python train.py --crop_scale_min=0.8 --tokenizer="char" --encoder_arch="convnext_v2" --encoder_isotropic=true --encoder_shared_expert=false --encoder_patch_size=[4, 4] --encoder_conv_stem=false --fusion="prefix" --decoder_mlp_ratio=2.67 --decoder_drop_path=0.15 --decoder_connector="mlp" --final_lr_fraction=0.01 --adamw_weight_decay_other_params=0.05
Rows from block 4 of the image encoder of a small encoder-decoder image transcriber, named by matrix and row number. Rows with one number within an expert belong to one neuron, the router's apart. Each number is 128 + 32 x the weight over its row's rms, rounded and kept within 0 to 255. All counts start at 0. Numbers have three digits each.
Before each expert's rows are labels from the 100 images, of 14848, where the router gives the expert most weight on average: "responds to" is what is common among them. Only what is clearly more common there than usual is listed. The data: numbers of one to four digits printed on busy colour backdrops.
# router: router (encoder.blocks.4.mlp.router.weight, 4x256, trained with AdamW), inputs 86-171
# up: expert up (encoder.blocks.4.mlp.up, 4x128x256), inputs 86-171
# down: expert down (encoder.blocks.4.mlp.down, 4x256x128, transposed), outputs 86-171

# expert 0
responds to: length: one
router.0:123156150136113113087127158175144178108134161071144179089151143125143135080205151138169101135129133149097084106125145101162166120142139096145112105141158114131128102167075143119137128081117101131105194163129160121128163105060153165116096113121085078176174123
up.0:086136127130119122153158095090196138068136194142108156179094116166072139178110109101111100115062107143163137152071155103134158118111140103088107102168109099172094137096144122166127155126115080116194121130109107091164117115149161091162136147119157139164121178
down.0:108095127054171114113093169101190133120129127188112133158082134091214098176155100116134109142123146099136082172168162164119122113144139126099178072194156114092129116126164177145148146153156124104165128104162109141139150123160140148127117133078098152146121127
up.1:150143141067059127133139114118111167146144101142147106110197111141170140106058102179129158180105122120148167167177068108162108138118081144163102110148107139153145087151120163138134156142117131049075100125144104093056103131108148089170144125140122108105119157
down.1:091169129168115104105127123131172144151053171122158197134141072094116191130095190132115168124130107099113082144082165124132102108116141115103071146110099107155121097115100118163117104132131105133113134169136119114075119149104140126190126101144127101162098153
up.2:146122144203074149124142149086146097100142170135096137153084085112150115125108135118120117189127064129099113114162143091134144238140136108157160088135166081113130090128157174101143116138080106150191057117112091149121112091140118132094139111145140139094193206
down.2:154203141140161150143141107135113052118080132128109102141147157081161090142168182099199153139158045112133140120101145148188120123145067068111092155161079125149138115134171172189145143149144118167073110125118141132140131123061148107127103130151156138116107161
up.3:137110119124085140093108129118143144079159162126137125137153173150132131112123139118130126139145091078104146188157144188158155087121132127154163084130104102140107071179118103101151076117094111085128143121112153122098122187218116218106094075148155061127171187
down.3:157123131082201130195092121157132086099113119183072145125116152136140176129193147141111086167129061091107124155144137136120073096124094126130098114162114064130131146159179137142090054180113107148076166111149160141136147133093075178174086088147147143146156101
up.4:189103121145155108141172102103114178147102163131111137112108135153255180121205102108096129106124105183121083179128134122151145122154119181169066072135124084123115167155094135127173174128085101150124167136073142119128141116151152084088143130107117110135137179
down.4:126140124095129119089138166184150163123185156201072121126097128057119134129131110127144132113138119103131115168116138129201126173115091167039117108166132180152122126169190070072132096126126091101138128168127164062166094123184151160129117122158123137206110202
up.5:118159135197120120124142123117124183137111130114151147165126102137124125141164084086092085111131128142121177095145096145162054113115143149095097131189070121128131128152047094120127138135124119153096150145144159164128122098093105103179183158107189150148140170
down.5:175109094145123137102150092092108123141074069157128140130100097179149095179123170100128186100160140143103100131095070163200115109126151099160145081127169106125148103043209119099139134069122139118163134192134108139163101162117128111066161159118102118127088135
up.6:092086137109085075136085102121083171126169146141103149121118120160186125139199132140128116128162118103176143139171094122124125100163109114142118149075194162120131156121129143077150083078049074134191132115201091108155182139106103123166171133096133108140100151
down.6:134139133158131137165144128122146137083090129068091122139133115110171144148105129146094112138181168107106141102131099096104128130094138180133141114136167113106104110150068085114103123130079149217168127119130142106084194062138167135136094086156159138162104116
up.7:141127173128094114081164136090138181141161150121161143127070128136136107132119111161134109110106177184102097138153101122139130133141144177137051147118119085120154116156111141107113114096099085081116162157105090091132120145091126124051091132159102165120160196
down.7:122120132132197149160127148187172193113118107069093175098130117101191123123097175124119112081108154110060121096122055118161108115120104085130117132156133131156106114116177145197155128168111129131199132077143141175091114099163158099113048164156121124144136084

# expert 1
responds to: the digit 4; length: four; last digit: 4
router.1:112106131155073134111136099109154159144142078151077097202113139090152124177136125062086161113054113121126120117127108111124139189123173125123140108161105123121145136176141106083126124094057168115131048108125174155142132192137115117123109154119152143074100124
up.0:119128112098079143181155065132130152129113150129131127150094127145067172128088094136165156138175164142131110108123142121118035160103124140118105145197167146090145094095146078127132153159152141120150108137057108149167124110105125119117147156128093121119174186
down.0:082090095137162145155107163147153112105134051160122118112010145086146145143156122178133147180140132131120108074108126170160123132145115127109156089215132093118112110189114129194193149131110151143120099151138115096108168188107071156074150143136151108109182137
up.1:051115136187116115134148093104115100092121146144072103123115126166104114113024107139108091111142127114138149163139105142149090140149110153116118154141155142096133101092170134070176109125132107096156121136138133152147147090121079130095197154138152155152118151
down.1:111097079096182135171095147118157128129118121170150123123068123157179118112169111096152124116149096109121134084110113142132131131135099153113110124146138165146165106163118159122140122113147176120110106105083107120149165166104073171131086133171105162131175122
up.2:153079124109143133114175104148104190105125111159125086183117105114148089123137146092101112099060055138097135172155147108137168125086075091190079075153105126140136091126188128143115103079139125169143141131162149134166143160160123104134151164130124117146139148
down.2:151149088101122083168169154080031106178102139130151132154126098077122118181141169124105113100154148101129132156166159159123123090106129092145130139101208124144100120108177115099114077137122112110145104111148170089105094146125161129161158110134055148060155131
up.3:084145128149152128173219102114112172119138117176132127075122181084055143146144148106132122190130156140142165055061174151162114127136080199155138055106140127074162157072135179089103112110130099140135123095135120103147139112125104114095137211089131113119158094
down.3:122113139066146128142085111095123111108130096130069115109122129054130136167127124129148164132154099151096110147153140150148156133114045138087172090160101174171121171104209150188105207115159129087138181143128138102123137167154110132184088109171089116162150150
up.4:133175078104068128082111073158110157093119145102144149126085112111122087116132121136056156161114140167138162201126094080150113130144157158107158090185102143130083137170161127147176131182106144111116113098081101144045140159166125209150068106102160119141143173
down.4:111073077157116145104146194144157062078131105169121120110165099157046070147130093152126113127127134139077089111110114137179157034113171119113115189109142107142156127101121077164094164069169150173086078144131142131086122133116119087106067139101146116148139103
up.5:132136149142137138132133124166140108130149157127159117087084110115157087119149159118108116097128135145097118135121049135109171099154095088139106122175117096067089144076216188137091135145138125108081146131135144145166143131135143122171130104154076165102156114
down.5:083186144089123185140093182175133150134146094126115110102106154120081171108119126130108156099151142084109129093138102134172131130141084216072090102148123114140161085165072154166144156152112102154151083161181154173097185149137154119142159074177158152134147159
up.6:075152134141141133127121106142157038071123092121139148140097114182132145147131159099124139132163145109170091085121131159120131083114165169154141094196161149099125133082109133145092192161167109121117133097120160144125115090118156121141154136095120114164164145
down.6:099110118137084140113141089187116123107103132108117071138134136084148112084137102137099095114107129116190119110153063108162131099131120132152132207099098143146122128079048144116174097151191155130081064143152105070153079085130191149025120089086116155131076145
up.7:153103058069147140083071143085188174197088128136116138146193165106180121086158126135108142177091096135155100167079087097134109047144076101113118142098093101133118111174160118106108114103087095140087099142155119114073129134135105130157135124089127065110113152
down.7:128111135144169074108154076113118135090105205156184119173172114101112087129077135151128123125142144143133155048136056062151162110101145129133153142081123108128159102085152081145138155075210122242127105130104138182137061170145148083058164138153197133137107150

# expert 3
responds to: on a plate
router.3:083122117128178120139143171115130098136134124145112119098186103173061110159090086191169089103128124166109121122166140156081140127119136145120126173102105106170107129097171140184142139176182134149093132121104128096102125130107097129135150104112081114147126056
up.0:125144174150107113150098158086073115109188099095137127128126148127147091184152112146120102138116142093121131133081137127143166146116135125145102144137148155171101151152089104114150146151127128178137122123159126109180102082148098162080113178090122144092136110
down.0:157158163180149169124123103158157131177157143179081128160170127149156176106101108143142149117149175110143162159158095062107106126104123128142073166177127130128153154187107092119125156177158156119114140091148147136160120160048121093132148125158082128099183079
up.1:113141075109142110095194123102031148172137153164149136140049134151142162163131096166130100154140200165154090158062159141160145152126111073136064141151103125131149103138217069117140168125123089158117110157145161195113129095122153142166097107080133145162087107
down.1:141125100146161133163174163103030076119138122137149153105203174167144129082163108152146092151103120163082181108105104148118144132140113089116059205102112123130121149115114130159128200100128098137141119128103128248086144112118119173180116108105092153092111116
up.2:163179159144186120116155149110080117095084138142108108147141124110127103154142140123135134085149118184144111131108145154107163143143129149105040163159204085109156117136136105129126116129122143128124190137065147070122086132042162187139128130197053156101159137
down.2:109173136110088125145124185086073163128107117111138101117135148088131135159194119139090118109114128120111047146143191100093145121131155103134143077146155134106139170099120184184121104134144145061170096095093127126142178153077091172113175153117126114098122122
up.3:128112133157113127155107112166158195092143086134132164133133126107159144109159110099133165070149177127141133143082168130134143071138093170158148062160104144153115100132144085074170087095156149121084151089145167155080103119116126099119118139184045181138131120
down.3:120147154118142154129130165168084134092127158092094100127134161175144138165067122156121112130104106146148173163113090088077102160125118145142150109088117189140096113131107126125116156126155113174171143086084122145148107102092162134140188122139129092169163085
up.4:066117153184128106176136084086195146117145130139065120068143103138149125167107101098129103181075146075088124174189132124101127073114134178103066054061063168129163108161145097163193159101120118154164128143163096168123122118134112218118145096065186142073136099
down.4:122116190158119068113140127109084191144121120085122163136077123096096144099083096146099132161162110170140126111085123165076126123127114075130129084103141140109135159138106158103127127109161098110121144114146153107143135132149097132103176149144172127180102111
up.5:092151133117090121134130138117135124106163183144163155137155083082081100106111116082106094070097093172114102154127136154111184165106139127123145133116171168156168121097078154109131127156133116116133097140090131162081123092174131148100176122117135157146139090
down.5:159133101165115109132146169102092083113172094139154103142140190169146131068117125097145147086168096163146081170144163127127078123112099136135135056134129073122109181142062128127106103128124140161120166129150084104135148133137044107099168115113093090171149125
up.6:163110143125115134115124166103082129152128155156151144139132135128192160096120071136114080167206178137106103210118098201109163194145146161127130123122158119145121142101112118151055105081167137100181126149159091121123118117142120148135125064100091130083156176
down.6:136118146126110149171134080133086128137158157168144142087111120114106055094142217169142158087128063156125120108126080081129164084137162089069164108122119130122114158156195224124150099191144103160094136133198115097110133111125103113086122097155133152120095142
up.7:092128121152163131101173100145179180112155118126136127162097122110184109127128158119102113180114116200092154132146117094148128150127091129168159095119168107077112128090158079115164127109088085115181178096116163063129161085169141183127168139151103097106168149
down.7:120108130172159160107082134119169195132097139141153128157139149116086172115053103139132105134073091139152122156138155148105123107113158111107178089133167122144162143113091175126096106159119102215098138107088128155144106151179082127158193142123178133191069134

# expert 2
responds to: on a plate
router.2:179148123085142114148114100134115087082115144115182108119066142105129126123114159115104158140173145102165164149104131143155108087092074136126130171104117183138133127093100148130117131139138128129179138127151092135157104087184136106140126150145167144146126184
up.0:183125092143137140090161099085149115136150182155104147119102093185255135185116182184121092140133117088127067120072148142145131083130106159099142121117128084137091090096135100156138105143166114110145157128107142132105140097107113125029090112181146153172123098
down.0:145132159085107123110121186139138120142154234109130115126122157138110095119147092135126116150119127129115118125148127082162146105111123111122127118162136163154108116075161153153139119079139140161169163117101100065088130106196106119084110146099131120131124139
up.1:112147147164186132154116150120129165165160197113112144095173112131094166133136144083075120092092192077094128158152155115097136146140140105136118139124145162127128065087136151177118115133144118139071084092170147149125135149122145138139088114147133149121159135
down.1:184183081117136162087108139128059135094110086146196137094131138119115148166071165108136106039105142144095165124144100153124132112097134171126079130162131168122131112148141118128174140109122142082109120136119144094128073129074111083102104180104114127087133152
up.2:161108116070127132105118154092100153148110129133106129110102106081097142109116104140133129178096118118182115102139161150167175178104147144178249099100165163161079069102134122127106105081113070180094142146166157157130089095109137156160124145120093118091135164
down.2:158106118156147122146111128154114182167051133127121137191178128126107104087107125138142111162087122120087126100077112186102143089156095036150076110122105086127154106073138187130140211143138118122117131121135108137175168150148118114129191160167084126115138172
up.3:152096118165146079082117127104103165164102111151211099092160149123119124105119127100137156158142126122105201153130122164119149083131061118116158139121105140080136152166126124126031133110129138054126126140121096095174084106119120140152137155094171109127135128
down.3:152127154125176143125130133106084129151124055173103069120135132190132164095084154131096099168118181117150140129134141139094134129131152065102164104124108137169115067141150115153126167169113095182095131131146115099169095179115137081092075089114172174152107163
up.4:058138140095193121115140149113125068088132138157129116152112162119138117137144121114168104175111201120147177126129074163128111158130156185131098151110213158111074176112156147140150194162150092171151155103137127112123129097157136085137184064122128135106148081
down.4:119143100125145148097121119153178126133103187116078128124067093153169165172075087123117096158062078136165163095123118134165107219097147101119077136168181133154136113121192165173145094171084112149120164117131146140170161153121108131159114129140118118165161115
up.5:088111153116155147140161168107173074113104074117107123147142150123114082144151047160194142154175142105152134134180083117129149158137130160116137157076129162103165172149108153162073108126150146133133116135106201141130142092104117165145125095128100160095082135
down.5:147122124132068093142135095161157107151096079133129125117164100146079108155124152164129126128152099082123150154126080091105095184160109071133123146147121144100098116106113148196124109115131131186136094135098131091122130175162124132074177108097126155124123145
up.6:163125120103131129172120139093153119109151082138070142123116125085066147139151092154139097124140156161102101114105137135098140107114122078166143121190045072162125133128158178073118137104097148160106175140105092198167117182126099101121186066070099100063159153
down.6:129141120094141148126106164113151136096123126130113095108115136169196173149152123082115154098134108149158084114132111141155126152109087095200144153165098111113132142070124119164169078087145141106108140147115125053173131115128138169118152196077167126084119204
up.7:090149146162127164167081092089112073175132124139110103144105138112207102090120151100122145150061121098149131128197063085102209099122167107141092148139118091092096145132166111122149105144170087162169080134066207194133137110105135179129115136151098115079105102
down.7:098145039151061082199134068111176198150129146166093122073138138100105204181190128132180152153111131120090149129124135135154097092164085181143159104155120137166100124142116121124097099119120089131135072133156147166036075135166125133177098083080110150157109096